From a checkpoint of a small sound classifier: 14.8M parameters, batches of 64.
Rows from block 5, named by matrix and row number. Rows with one number belong to one channel. Each number is 128 + 24 x the weight over the matrix's rms, rounded and kept within 0 to 255. All counts start at 0.
# filt: filter width-5 conv (model.blocks.5.filt.weight, 384x384x5), inputs 99-109, a 5 kernel for each
# gate: gate width-5 conv (model.blocks.5.gate.weight, 384x384x5), inputs 99-109, a 5 kernel for each
filt.152 [104 174 140 155 100 133 130 117 164 113 127 102 130 118 173  87 131 161 103 181 129 116 133 157 133  76 147 123 125 126 151 134 135 175 122 126 172 123 139 116 134 119  83 118 125 119 124 119 118 134 118 123 143 120 136]
filt.153 [134 124 106 122 101  98 165 119 108 135 112 114 125 166 154 140 134 135 106 152 110 138 117 132 102 143 122 107 127 143 125 157 132 134 128 109 140 123 127  77 107 121 131 164 141 122 135 112 130 147 131 116 154 121 131]
filt.154 [ 99 136 110 100 157 127  98 135 113 131 110 150 140 173 115 141 159 140 134 140 155 134 132 131 151 103 144 123 106 123 130 139 113 189 136 157 143 114 119 124 130 166 106 136 153 126 155 146 124 134 120 168  74 119 156]
filt.155 [112 148 168 109 106 105 122 145 134 143 144 140 104 111 116 143 113 176 144 109 127 158  96 136 120 112 145 115 169 107 110 111 146 135 113  96 118 135 143 118 132 117  93 146 135 143 143 122 105 152 132  80 134 156 139]
filt.156 [155 143 157 137 113  96 103 138 119 113  95 108 132 132 117 105 106 152 113 143 117 119 119 117 139 100 101 105 133  96 121 156 175  86 147 146 126 147  98 147 163  96  94 122  87 179 150 134 123 119 129 127 184 164 141]
filt.157 [106 140 108 140 160 107 124 103 141 155 119 115 138 128 108 108 130 123 150 137 105  91 158 122 110 136 134 109 149 106  89 118 149 120 128 132 119 111 101 143 139 123 111 169 139 123 108 137 114 114 135 139 139  71 141]
filt.158 [ 88 148 121 144 136 161 106  97 150 127 130  92 122 113  92 129 117 138 110 136 125 121 140 144 109 102 113 132 129 106 158 108 137  84 121 148 163 122 116 137  82 166 162 147  96  88 140 145 162 131 142 122 126 158 186]
filt.159 [138 118 164 155 106 136 107 131 113 155  89 138 115 139 132 129 151 133 146 109 103 148 136 130 175 130 135  96 109 128 139 162 131 109 107 136 120  80 171 114 127 103 152 158 158 121 129 125 142 134 140 115  92 166 112]
filt.160 [151 128 156 140 128 117 125  96 149 127 150  92 143 132 135 140 121 120 133 120 147  84 159 120  76 125 140  93 138  94 116 135 146 115  57 122 146 131 141 137 122  95  87 128 191 124 112 133 138 113 100 140 137 151 176]
filt.161 [115 102 116 111 124  92  84 153 133 107  80 153 173 118 124  91 124 155 106 145 159 116 155 131 133 168 108 122 118 121  96 126 160 118 131 103 115 123 160 148 149 124 188 137 145 124  93 142 124 143 108 133 128  69 147]
filt.162 [102 168 141 114 114 125 129 147 114 140 115 138 145 124 122 104 143 106 119 162 144 162 165 122 132 147  65 125 122 103 119 176 119 113 173 149 170 146 119 123 189  94  97 158 120 156  76 107 121 110  90 147 142 143 106]
filt.163 [152 133 138 117 114 110 139 137 148 148 122 120 141 178 145 115  90  71 142  99 136 130 130 104 157 125 137 114 117 137 130  86 106 109 148 120 139  85 110 124 197 113  86 139 124 116 112 108 139 116 175 128 122  93 115]
filt.164 [127 121 138 104 127 146 112 141 138 162 174  80 126 103 138 121 116 113 125 112  97 148  93  95 114 110 142 159  95 129 104 107 130 142 113 111 103 107 136 101 142 139 132 126 134 137 107 145 150 133 129 109 157 183 121]
filt.165 [ 98 108 165 161 141 144 155 118 160 109 139 141 135  78 137 121 140 152 136  91 121 186 102  84 161 118  95 121 155 119 120 150 144 142 124 125 123 180 181  79 154 120  86 125  77  94 120 113 104 120 133 128 119 172 120]
filt.166 [128 146 101 172 145 171  90 144 106  90  82 141 103 135 127 139 154 143 125 125 122 142  86 129 139 153 137 201  87 106 104 120 107 141 111 111 132  71 137 111  93 126 127 115  97 155 151 148 119 131 140 114 132 173  85]
filt.167 [ 85 176 174 145 106 141  97 113  82  96 129 119 128 117 165 161 139  97 145 163  85 107  98 132 161 114 151 127 132 116 113 124 130 139 159 147 152 142 103 127 138 143 129  45 118 104 187 132 150 119 152 124  77 106 125]
filt.168 [115 110 126 119 135 129 111 109 178  95  92 123 114 103  68 119 138 155 103 110 110  69 103 143 140 112 100 134 127 115 101 142 124 149  91 147 144 133 129 123 119 127 170 100 140  97 118 123 105 129 156 108  99 116 125]
filt.169 [111 167 154 110 154 137 151 119  88 146 124 130 156 166  95  86 134 161 132 168 165 102 103  92 175 119 169 113 131 116 151  92 122 143 101 167  66  93  70 146 134 134 146 168 103 136 113 186 116 120 142 111 119  92 115]
filt.170 [137 120 123 124 132 135 163 110 183 118 137  76 112 108 136 146 143  86 172 113  70 173 149  89 121 131 120 154 124 111 130 115 151 144 110 135 138 121 134 113 147  77  99 145 148 115  96 149  94 114 133 136  74 147 145]
filt.171 [147 111 121 118  97  84 125 132 143 136 137 149 140  94 160 143 140 157 129 125 111 120 106 116 151 159 129 117 119 131 114  96 107  98 122  96 118 102 145 141 127 133 126 159 124 153 105 106 104 110 109  94 158 136 128]
filt.172 [105 150 143 125 133 192 114 112 136  97 134 108 137 123  69 164 124 129 171 168 143  97 104 126  88 133  99 135 134 135 178  94  84 106 122 109 153 136 187 138 117 133 160 121 112 155  94 113 131 150 123 120 145 148 135]
filt.173 [159 116 117 111 157 109  97 126 124 154 126 127 124 108 125 151 153 132 109 132 138 125 128 122 124 155  93 130 129 125 104 126 120 178 166 124 151  92 110 138 119 140 126 124 110 119 115 183 130 119 156 149 110 125 163]
filt.174 [106 129 126  79 128 139 149 120 135 114 124 138 143 135 138 166  93 109 156 164 144 155 132 142 129 122 131 162 123 114 169 119 134 150 116 150 139 113 121 124 119 165 136 143 148 114  81 105 125  94 112 134 132 107 139]
filt.175 [ 97 116  84 159 120 123  98 102 119 130 127 104 161 171 106 136 104 134 135 124 131 129 157 129 150 124 151 106 118 137 115  93 100 120 127  99 130 120 119 188 155 143 121 125  99 124 162 158  69 148 116 127 125  92 147]
filt.176 [142 144 135 108 119 128  78 122 140 123 141 116 150 134 125 166  86 123 110 144 138 150 133 149 129 142 136 174 111 149 121 141 164 138 132 111 103 149 102 139  81 135 143 156 129 129 110 149 109 170 116  79 105 127 107]
filt.177 [136 145  93 175 127  94 126 147 113 124 111 120 120  97  90  92 146 108 126 123 127 138  94 161 120 150 155 110  44  97 134  95 121 119 104 139 102 119 145 151  81 127 116 116 104 137 129  84 108  98 160 154 103 132 132]
filt.178 [132 160 124 169 139  81 146 100  90 134 119 132 141 138 131 131 138 120 127 161  85 124 104 153 115 146 151 132 110 106 106 131 107 139 104 101 169 111  97 149 118 173 122 141 148 131 114 116  88 139 163 129 113 121 117]
filt.179 [133 138 127 180  96 111 114 116 124 111 105 155 127 114  97 180 143  99 104 118 126 149 119 118 106 108 135  46 130 125 131 100 139 118  90 138 107 118 170 135 139 145 108 117 181 101 142 130 120 128 116  95 121 123 117]
filt.180 [141 113 126 148 104 107 164  90 160 129  90 132 108 104 114 142 131  99 125 123 120 134 103 100 128 134 140 131 165 104 155 141 148 154 142 150 124 140  86  90 140 133 138 128 124 144 117 143 121 128 135 152 131 114 112]
filt.181 [149  78 122 154 103  96 156 153 108  93 103 196 110  71 132 142 117 180 137 117  98 172 114 114 123 165  67 115  95 117  93 131 158 134 106 137 106 152 131 112 145 116 140 181 117  84 147 120 123 135 172  65 143 135 136]
filt.182 [136 181 107  63 146 105 106 116 120 126 136 148 135 168 109 131  94 144 131 113 120 119 145  97 149 170  87 121 109 152 121 137 137 127 147 113  94 147 155  99 133 157 126 109 134 200 114 138 122 121 134 120  84  49  99]
filt.183 [149 138 100  88 141 116 102 176 123  78 153 104 130 119 138 107 142 137 160  96 164 127 135 187 129 122 104 114 114 167 101 116 148 158 114 134 109  93 102 110  93 121 109  69 124 107 148 140 124 122 141 117 129 133 122]
filt.184 [124 137  68 131 145 126 101 131 149 137 125  89 145 152 109 107 133 114 130 152  99 120 109 148  76 169 143 135 171 118 160 131 140 124 149 139 118 116 129 147  74 133 106 136 130 144 110 154  98 163 104 102 120 173 150]
filt.185 [148 128 119 133 123 108 150 154 110 157 126  90  81  93 128 123 130 116 100 116 101 126  96 120 126  99 112  99  83 145 121 113 116 121 162 129  96 158 137 128 127 170 114 145  75 101 137 139 152 120 125 155 133 132 132]
filt.186 [125 146 134 161 161  94  98 133 153 135 106 180 107 149  82 116 113  78 142 105  79 119 109 112  88 127 135 112 154 143 145 157 137 132 123 104 141 160 147 165  69 106 136 144  97  83 140 137 102 111 168  81 117 132 113]
filt.187 [ 95 134 112 122 100 136 145 121 113 108 115 116  76 153 170 163  90 165 112 148 147 139 124 200 131 150 132 146 112 140 129 111 135 126 103 108 122  84 102 106 116 158 105 110 103 154 129 113 122 105 128 116 130 124 109]
filt.188 [146 120 106 128 119 117 147 140  96 108 113 123 109 134 168 111 104 132 136 105 171 103 108 105 157  93 133 134 124 116 151 108 130 124 145 149 141 132 124 121 113 154 117 125 121 161 152 109 184 133 112 184 128  98 136]
filt.189 [135 180 138 135 138 151 104 162 133 105 138 125 134 130 110 130 114 183 137 158 104 121 126 138 129  68 103 128 107 165 139 142 125 174 150 112 157 104 128 119 160 123 110 120 149 132  85 129 157 111 164 129 135 189 100]
filt.190 [ 91  92 145 133 144 122 136 195 141  98  94 131 109 132 152 159 159 163 123 133 127 129  96 130 171 118  94 106 113 103 163  89 108 119 124 149 118 135 133 146 102 144 166 110 123 118 129 194 177 143 163 138 105 124  97]
filt.191 [138  83 113  89 128  96 109 123 146 127 154 166  89 133 152 135 121 120 141 172 125 123 170 179  93 148 129 148 126 135 134 148 117 108 109 138  96 142 107  78  64 181 143 137 183 110 128 104 174 171 168  83 128  81 138]
filt.192 [147 126 102 137 162  65  92 138 158 117 152 107 165 159  78 122 120 141 114 103 137 101 120 156 152 101 142 132 144 132 142 129 154 159 127 135 106 155  91 132 105 164 109 109 148 123 144 124 178 101 143 105 113 120 127]
filt.193 [ 87 142 141 135 156 127 167 129 131 115 138 124 126 144 143 124 122 148 129 113 136 140 121 117 119 142 117 142 104 137 156 122  90 155  86  76 152 107 125 155 126 101 115 140 133 154  92 119 174 107 132 122  99 124 161]
filt.194 [158 137  91 167 149 116 162 115 188 135 131 150  70 144 139 137 163 123 124 124 159 169 118 155 130 137 154 104 127 127 115 199 115 167 149 124 127 127 145  89 128  83 130 121 104 102  85 143 144  96 110 129 110 159 114]
filt.195 [134 118 131 100 172 110 121 127 158 110 127 145 118 143 119 126  77 134 147 118 105 137 168 149 111 134 159 163 105 121 142 140 131 159 105  93 102 101 131 106  89 151 122 100 129 120 136  95 103 142 121 112 151 123 128]
filt.196 [124 109 108 142 123 104 124 112  70 120 145 159 107 139 155 139 136 175 125  90 140 100 120 108 111 140 127 125 164 158 135 117 132 127 135 136 141 109  96 112 149 117 127 153 164 144  76 107 144 148  91  96 136 153 113]
filt.197 [128 122 132 152 134  83  97 137 102 130 125 123 121 122 129 143 158 116 142 167 148 145  96 100  82 111 126 167 122 134 134  99 125 102 106 130 102 136 142 101  99 176 157 152 146 124 108 152 110 109 141 102 112 146 134]
filt.198 [136  93 125  88 120 103 119 112 132 143 154 127 190 140 135 101 165 128 175  88 162 144 147 115 128 195 142 177 167 105 120 161 138 113 122 126 111 129  94 116 151 143 155 170 126 121 149 153 108 104 126 149 113  80 129]
filt.199 [118 136 102  47 104 129 124 156 169 171 161 135 174 133 158 125 110 122 136 139 113 124 152 134  91  94  98 103 111 125 144 115  73 143 133 150 134 136 149 166 127 164 148 137 154 145  92 121 125 132 176 106  80  99 125]
filt.200 [ 99 117 120 154 127 146 147 122 113 132 121 101 123 148 126 112 108 109 137 125 157  82  95 115 157  80 122 133 155 159 102 110 130 114 112 137 129 123 122 121 176 151 120 126 125 148 165 109 140 135  85 149 166  83 106]
filt.201 [111 131 157 104 137 159 154 135 145 163 135 145 138 143 137 130 101 140 142  98 115 112 114  87 133 106  98 114 159 144 121 172  99  91 116 161 142  74 114 145 106 140 133 118 156 132 136 114 117 128 153 124 138 136 137]
filt.202 [128 121 166 162 109 160  96 115 105 122 164 140 106 149 144 135 144 122 126 112 154 128 150 125 117 124 111 121 155 161 124 164  96  58 139 146 111 165 123 104 111 109 126 104 126 118 145 113 106 126 122 126 139 151 123]
filt.203 [113 146 128 143 134 129 141 147 147 175  98 115 143 145 136 128 118 141 127 122 132  95 132 147 144 121 143 140 109 138 132 142 131 119  97 148 156 123 138 145 155 144 108 151 124 139 108  94 157 148 152 143 130 147 151]
filt.204 [114 133 159 148 137 128 108 100 124  98  91 120 114 123 179 128 149  93 113 141 140 146 108 154 116 110 128  99  80  95 152 128 144 124 118 129 116  78 121 131 138 149 102  86  80 123 148 126  99 137 156 144 116 137 114]
filt.205 [100 116 114  91  88 163 135 113 125 125 116 118 155 140 141 157 127 146 102 111 157 110 120 115 136  98 139 138 194 146 117 114 200  69 130 152 146 105 106 137 135 113 150 133 110 179 118 137 117 108 149 148 133 136 151]
filt.206 [139 142 115 139 147 143 120 119 107 176 135 145 130 137 166 100 130 143 162 136 135 103 147 123 111 139 124 103 124 131 150 110 146 157  84 156 138 110 138 146 118 135  68 144 114 175 165 129 144  98 111 118 117 136 100]
filt.207 [ 89 133 194 104 156 152  79 152 130 123 103 170 140 146 189 115  82 141  93 141 138 169 109 134 123 127  91 124  86 121 135 154 124 129 116 162 125 157 120 110 123 123  94  84 154 139 129  96 112 146 140 116 148 128 106]
filt.208 [162  85 141  94 107 106 110 120  96 118 133 117 114 168 138 127 139 120 120 204 116 148 181 160 104 136 119 140 122 106 126 152 136 144 131 135 115  97 109 160 146 128 101  90 117 120 150 120 109 135 136 126 161 159 136]
filt.209 [174 139 151 111 159 140  72  97 127 122 114 107 140 133  76 148 111 152 180 103 122 115 142 168 104 125  84 143 137 147  79 113 117 156 115 138 110 112 153 149  72  78 112 134 135  84 133 109 140 154 122  93  98 149  94]
filt.210 [118 106 190 104 115 116 176 112  86  95 135 121  86 199 160  74 134  81 119 152 138 117 160 122 115 123  84 126 145 142 140 143 155 133  93 145 151 174 119  75 157 145 121 129 112 132 112 149 104 111  76  95 166 129  96]
filt.211 [130 119 134  89 140 135  82 177 106 115 144 144 155 111 118 146 126 117 111 125 109  92 102 143 150 146 136 113 196 124  76 124 104 135 148 114 116 148 104 115 163 138 100 138 130 129 166 131 117 138 117 114 127 130 147]
gate.152 [109 143 109  87 140 107 140 132 130 166 176 112 149 103  74 130 146 100 143 117 136 118 135 106 161 124 168 128 109 135 108 105 128 101  93 112 174 124 121 142  99 142 157 194 147 110 105 104 115 169  90 159 107 125 128]
gate.153 [153  93 131  64 108 104 141  94 100 123 135 106 159 157 148 134 114  91 124 145 101 132 103 159 122 177 150 124 129 138 116  97  83 130 130  93 121 104 132 110 175 121 156  93 131 111 122 115 138 172 122 173  94 141 136]
gate.154 [135  84  88 135 130 131 113 180 135  95 162 166 143 131 145 151 115  78 132  83 125 118 155 133 126 143 142 123 146 112 151 130 105 183 123 132  87 117 160 105 159 116 163 105 121 170  98 145 133 142 132  80 143 113  97]
gate.155 [123  82 128 143 114 128 149 128 184 118 173 132 127 166 147 147 148 109 173 159 126 130  98 132 109 156 122 107 123 175 177 122 116 142 138 107 120 122 118 122 138 128 146 148 126 141 123 136 145 101 111 128 118 107 102]
gate.156 [106 149 145 130 175 147 112 132  80  96  95 123  90 127 124 144 142 139 144 115 134  89 128 165  96  72 115 143 102 141 147  98 128 101  86  77 138 116 140 122 125 159 143  90 126 150 113  79  94 122 153 134 176 118 159]
gate.157 [149 124 119 159 116  98 142 147 106 136 127  86 130 100 142 106 149 131 113 118 119 126 131 132 178 159 146 100 146 176  94 110 155  94 134 138  97 140 143 110 116 125 103 146 117 116 160 135 110 117 137 136 136 138  91]
gate.158 [ 89  97 194 126 173 156 150 157 117  75  99 122 117 133 148  98 144 124 115  86 155 109 161 142 129 124 114 126 117 114 155 124 139 147 100 122  99 129 101 131 130 153 126 159 145 128 115 161 132 108 155 116 118 137  85]
gate.159 [150 176 154 140  80 130 142 149 136 106 145 173 148 114 173 130 113 137 165 141 128 124  97 166 132 181 154  89 136 158 161 111 149 121 178 130 177 133 150 134 129  99  39  98  92 130 138 100 126 138 147 129 193  77 136]
gate.160 [105 109 141 125 140 115  89  87 123 119 164 110 143 145 187 138 103 102 113 138 119 173 149 148  88 136 125 117 165 133 130 116 116 165  90 129  85 147 139 119 143 191 104 115 150 130 131 120 133 102 128 129 102 100 121]
gate.161 [123 116 170 104 141 139  81 138 152 121 110 118 149  96 133  92 115 166 135 131 112 149 119 119 142 163 111 122 135 126 109 132 118 150 121 116  89 101 165 102  71 142 146 122 139 116 110 100 112 140  82 123 139 130  95]
gate.162 [127 174 156  98  99 145 116 111 126 143 121 113 116 128 155 130 116 134 138 101 186 118 109 103 108 157 118 104  80 152 141 118 112 119 173 160 130 171 138 151 131 161 129 102 108 101 148 154 108 190 127 125 130  46 132]
gate.163 [140 169 118 112 125 121 125 105 141 131 103 156 117 124  93 141 143 135 123 128  97  80 177 104 104 151 134 101 144 128 115 137 139 155 129 133 140 131 144 141 148 136  92 116 155 145 146 159 188 108 113 143 129 188 138]
gate.164 [102 137 156 144 130 108 161 128 149 132 147 140 102 116 182  98 140 164 129 102 123 142 136 102 100 111 111 138 113 154 133 151 117  70 109  98 121 139 164 117 137 136  88 128 121 174 156  75 118 116 120 129 133 145 153]
gate.165 [154 133 110  74 147 151 102 144  81 156 115 156 125 134 128 132 123 112  92 109 127 101 134 123 116 102 167 151  83 101 124 103 153 103 124 172 130 129 182 115  96 139 160 110 121  89 114 169 107  91 152 130 129 120 112]
gate.166 [165 149 165 160 115 130 138 150 151 127 121 122  87 154 102 102 111 119 138 109  92 135 159 113 122  98 115  99  95 142  96  98 147 166  96 142 115 117 112 126 113 173  60 111 109  69 141 128 132  80 133 198 157  97 135]
gate.167 [144 144 163 124 134 154 120 147 163  94 137 137 107 100 149  93 118 121  99 132 128 140 146  88  98 162  98 141 149 119 131 123 148  85 118 108 176 151  93  96 112 117 111 122 134 150 127  87 123 149 141 127 114 113 140]
gate.168 [144 110 148 111 168 117 124 147 143 178 117 156 147 121 136  96  95 142 158 108 143 133 139 163 164 133  90 152 115 133 151 118 116 105 143 162 139  78 143 124 102 110 144 145 137 108 149 132 120 190 102  83  91 145  71]
gate.169 [135 159  86 128 145 115 149 147 159 141 138 170 126 147 103 104 128 135 154  98 150 117 151  80 159 107 108  94 115 120 162 110  71 135 144 111 142 144 125 112 115 127 118 119 145  93 151 129 160 164 137 155 135 114 149]
gate.170 [138 131 128 132  78 140 108  60 152 114 129 105 150 153 152 143  93 148 139  57 109 112 119 151 121 125 136 124 127 143 133 100 140 130 145 128 110 116 128 117 132 131 143 121 112 127 133 112  78 128 177  97  99 113 104]
gate.171 [101 136 124 104 134 104 146 116 136 107 121  87  97 177 143 142 111 107 117 133 121 173 105 163 130 172 131 137 132 129  95 177 152 135 124 154 148 127 119 128 168 114 145  93 162 107 151  82 119 182  93 159 135 115 117]
gate.172 [137  97 119 166 119 133 111 148 133 117 149 114 135  79  98 159 120 162 133 117  88 159 144 150  89 144 156 142 126 166 126 143 100 114  92 128 102 171 138 136 159 167 105 124 132 133 123 126 163 104 113 131 168 123 154]
gate.173 [174 139 142 124 140 124 134 158  98 156 139 126 161 122 132  95 166  94 117 152 156 143 122 132 153 129 102 142 184 134 160 141 108 139 114 116 100  77  81 107 147 120 186 147 105 143 160 131 111  97 174 125 103 106 125]
gate.174 [131 115 101 139 126 147  75  98 120 136 124 135 121 170 131 123  95 192 146 114 126 123 138 135 131  83 145 114 171  78 134 132 122 134 143 157 154  93 101 133 110 148  54 114 130 112 114  95 103 172 137  92  97 147 128]
gate.175 [105 160 120 142 138 130 123 130  92 161 159  95  98 137 123  96 112 150 138 158 125 111 119 131  71 109 138  81 104 132 144 121 106 144 152 117 105 103 112 143 130 119 148 108 162 107  85 128 133 185 121 139 180 141  80]
gate.176 [137 169 135 123 107 136  86 118 182 126 124 102 139 104 112 130 146 154 112 130  99  68 110 114 115 161 102 172 134 121 156 105  98 111 126 102 127 123 150 154 140 121 115 107 123 106  71  96 130 154 154 113 132 111 133]
gate.177 [117 136 167 133 107 144 129 130 136 152 121 170 110 152 120 109  91  65 135 142 147 104 136 128 100 140 114 140 162 126  89 124 103 136  91 129 166 124 151 126 109  97 163 127  95 124 106 144 103 131 124  83  97 146 153]
gate.178 [136 119 104 111 143 172  91 118 111 117  68 146  91 148 136  83 106 123  87 168 101 135 120 149  95 136 117 104 107 139  71 110  61 132 138 129 152 136 115 111 148 116 115 135 101 107  72 123 160 115 133 103 165 120 137]
gate.179 [122 141  94  77 149 153 135 140 179 144 130 146 151 127  99 125 118 119 163 122 102 173 151  73 133 169 130 130  95 174  77 127 106 113 120 136 155 102 134 126 112 134 128 146  65 122 113 122 145  95 129 102  95 140 194]
gate.180 [ 92 118 120 141 120 167  95 114 148 104 144 108 100 138 109 150 160 106 109 137 155  90 119 132  80 108 171 119 153 142 171 137 130 104  94 156 139 159 132 142 110 178 128 118 131 136 124 147 115  71 108 109 124 117 129]
gate.181 [163 150  76 151 131 110 151 105 128 137 145 145 146 106  90 126 160 119 138 112  97 113 161 113 118 119 104 109 157 118 105 151 133 139 113 109  88 111 118 146 110  93 118 141 121 109 104 187  87 139 120 118 178 111 192]
gate.182 [148 158  86  92 106 111 136 128 119 128 114 155 142 125 156 130 122  77 152 146 140 144 192 120 121 156 121 135 112 133 118 170 109 129 155 112 146 127 115 112 143 168 108 136 150 103 116 148 110 106 136 102 123  84 150]
gate.183 [169 106 143 114 157 178 134 145 127 130 121 115 148 149 135 102 107 113 150 111 117 166 151 104 160 137 122  99  79  96  98 165 136 132 138 169 128 112  82 184 158  90  90 118 128 135 141 118 120 137 124  82  98 137  80]
gate.184 [126 121 142 182 104 143 145 197 128 139 119 154 120 124 137 145 167 121  81 124 141 100 117 124 153 145 131 159 123 127 135 152  69 114 140 147 106 126 123 123 119 147 146 133 151 137 164 105 123  95 124 138 120 159 130]
gate.185 [150 134  95 148 174  70 138 117 103 160 130 130 119 155 137 120 136 134 115 108 150 145 134 101 125  94 133 133 114 174 152  99 179 106  79 160 146 137 140 156  88 140 117 178 137 157 120 149 121 100 126 167 173 144 142]
gate.186 [111 108 127 138 142 142 148  98 150  95 107 164 122 102 118 157 100 101 127 164 141 152 132 192 117 142 160 170 164 118 146 108 142 145 160 145  86  97 160 167 154 149 125 121 117 145 103 121 138 136 109 105 102 148 128]
gate.187 [126  87 129 105 141 173 120 143 101 131 123  99  75 157 194 137 155 147 122 134 127 137 137 158 120 133 156 159 120 101 133 108 128 122 104 147  98 151 103 111 149 125 148 132 135 128  98  81 112 136  94 135 133 129 116]
gate.188 [152 137 123  98 117 109 131 116 100 108 132 141 135 165 146 127 137 127 120 136 143 174 148 107 123 156 104 133 171 137 169 118 133  94 137 154 132 154 108 106 128  94 105 145 148 157  88 108 147 136  91 111 139 118 155]
gate.189 [148 114 144 133  85 146 133 124 116 139 126 192  92 111 128  97 135 113 129 132 140 151 135 145 100  80 126 138 122 122 122 160 126 100  94 122 116 109 165 114 102 137 119 119 146 132 107  95 154 124 148 133 143 120  75]
gate.190 [150  77 103 154 156 127  98 149 193 142 125 123 139 116 115  99 140 109 102 149 194 123 200 146 136 114 150 101  92 128 144 147 108 134 121 176 103 145 138 105 106 147 142 128 118 177 138 145 133  98 136 109 146 101 101]
gate.191 [141 119 112  89 107 135 139 145 144 157  95 158 136 140 101 113 107 118  71 150  85  89 151 145 190 132 121 130 162 139 110 104 106 129 168 158 123 156 157 145 163 103 155 128 142 128 122 139 108 145 145 118 139 134 118]
gate.192 [132 122 157 113 143 138 161 122 103 128 151 153  83 176 114 152 103 130 139 112 165  96 132 119 136 138 124 140  98 132 110 131 105 117 119 106 138 158 128 134 120 128 154 141 151 140 150  84 129 113 154 124 100 149 119]
gate.193 [120 138 102 139 187 162 125 124 151 110 114 108 150 114 123  91 168  83 121 138 136 116 128 150 114 145 130  70 132 140 149 140 123 113 131 147 103 116 125 145 106 143 141 153 140 137 105 136 128 111 117 126 124 145 144]
gate.194 [ 99 166  99 119 140 115 138 136 111 120 165 113 141 120 113 133 116 151 105 117 119 115  92 128 111 127 145 159 125 101 152  82 144 167 124 102 145 113 168 115 128  78 113 117 162  88 162 123 157 145  94 156 165 104 159]
gate.195 [ 96 112 156 112 143 145 149 145 118 120 138 139 135 111 114 123  95 132 123 138 160 110 132 128 121 125 125 117 180 127 179 157  91  95  92 122 130 150 117 153  85 151 131 130 132 123 103 107 137 109 148 166 154 111 132]
gate.196 [170 135  95 159 116 101 115 164 163  90 149  88 170 138 155 130 202  86  98 129 161 141 154 105 133 122 161 136 134 184 122 108  82 140 154 168 141 114 160 100 133 145 180 162 112 182 158 210 101 130 127 109  99  77 126]
gate.197 [121 146 100 166 113 120 133 122 108 137 120 154 145 113 158 181 162 131 133 113 105 141 119 140 129 139  99 153 135 133 113 128 118 136 151 133 113 119 128 130 132  91 144 158 155 131  94 110 167 103 140 138 127 175  73]
gate.198 [140 126 101 136 141 113 118 136 134 136 156 139 137 106 139 135 137 130 154 139 126 152 134 125 119 139 127 157 107 120 164 191 119 106 131 105 128 103 139 131  77 105 151 163  81  70 133 162 129 132 126 138 104 121 128]
gate.199 [123 113 120 154 163 132  99 133 115 128 125 198 112 123 113 136  76 123 149 150 103 131 154 138 161 110 180 127 136 140 133 141  90 120 123 108  74 138 178 140 135 131 118  99 152 150 120 127 111 155 158 133 107 138 108]
gate.200 [140  95 129  79 125 132 110 136 119 120 114 133  83 113 114 136  88 114 122 135 107  92 133  91 143  73 122 128 138 159 118 110 138 156 108 126 140 126 135  91 120 125 159 107 144 108 140 167  85 147 190 101 122  88 138]
gate.201 [118  92 162 105 124 144  60 161 146 124 167 154 118 108 159 127 119 134 159 129 109 144 133 132  56 112 157 100 118 138 132 154 160  93  93 140 103 169 148 111 110 162 110 130 144 134 162 144 111 107 142 108 152 136 138]
gate.202 [181 120 121 170 114 124 137 165 138  98 118 116 135 126 134 131 110 160 138 133 137 138 124 156 125 126 139 117 110 176 126 121 123 156 119 136 107 102 111 152 117 133 159 120 162 129 179 109 158  85 144 137 166 114 158]
gate.203 [160 130 137 160  97 127 148 143 127 154  99 109 141 142 161  89 129 156  79 153  76  81  74 107 123 133  98 164 135 136 127 163 125 115 139  95 129 127 111 103 137 151 113 136 129  92  97 139 128 167 154 141 110 118 122]
gate.204 [145 115 119 136 108 139 134 132 119 118  90 127 143  88 124 159 129 120 111 131 108 137  73 125 135 164 138 110  92 163 114 143 136 104 107 106 141 134 159 137 122 133 136  92 161 122 109 155 105 172 128 167 126 146 127]
gate.205 [154 100 147 117 153 149 123 133 168 151 143 137 119 102  97 154 136 137 111 124 115 138  56 114 114 121 133 119 136 117 128 136 136 161 125 152 129 127 132 134 160 107 111 110 125 102 128 127 122 112  97 111 171 118 156]
gate.206 [145 147 146 140 160 108 117 136 134  99 128 159 109 133 112 172 166 161 156 155  72  70 121 132 157  99 168 157 146 106 119 104 132 115 137 126 113  96 147 128 114 141 165 114 121 113  92  96 119 129 142  69 129 118 140]
gate.207 [157 103 107 152  90 139 145 115 120 155  99  95 132 151  60 149 142 126 124 166 118 152 132 143 114 150 112 114 100 121 148 115 172 158 131 113 115 105 185 126 148 169 100  93 107 157 133  95 127 150 168 118 120 144 145]
gate.208 [138 116 121 152 144 164 141 159 130 118 144 125 123 109 128 110 126 126 105 130 154 106 134 152 118  40 136 205 122 120 127 104 124 153 125 140 159 112  96 128 120 160 150 129 156 135 122  77 121 179 112 184 122 148  91]
gate.209 [ 74  95 122 135 118 156 132 157 135 128 158 150 151 138 162 176 147 136 133  80 154 115 127 162 157  93 124 154 174 127 143 110 133 124 142 100  67  83 106 112 146 135 124 169 135 132 126 143 134 125 163 127 121 116 126]
gate.210 [143 131 112  86 158 150  62 130 110 166  71 132  92 132 127 107 128  89 150 105 125 108 147 158 163 167 136  94 132 110 159 119 166  99 156 152 106 133 125 138 130 112 124 142 124 133 151 166  90 115 141 169 160 117 151]
gate.211 [144 100 137 152 112 173 175  96 153 130  99  94 104 130 147 108  89 160 141 147 134 123 174 126 163 125 133 118  88 142 105 141 141 113 119 159 187 133 130 109 131 131 120 158 116 167 115 123 158 165 101 131 135 143 111]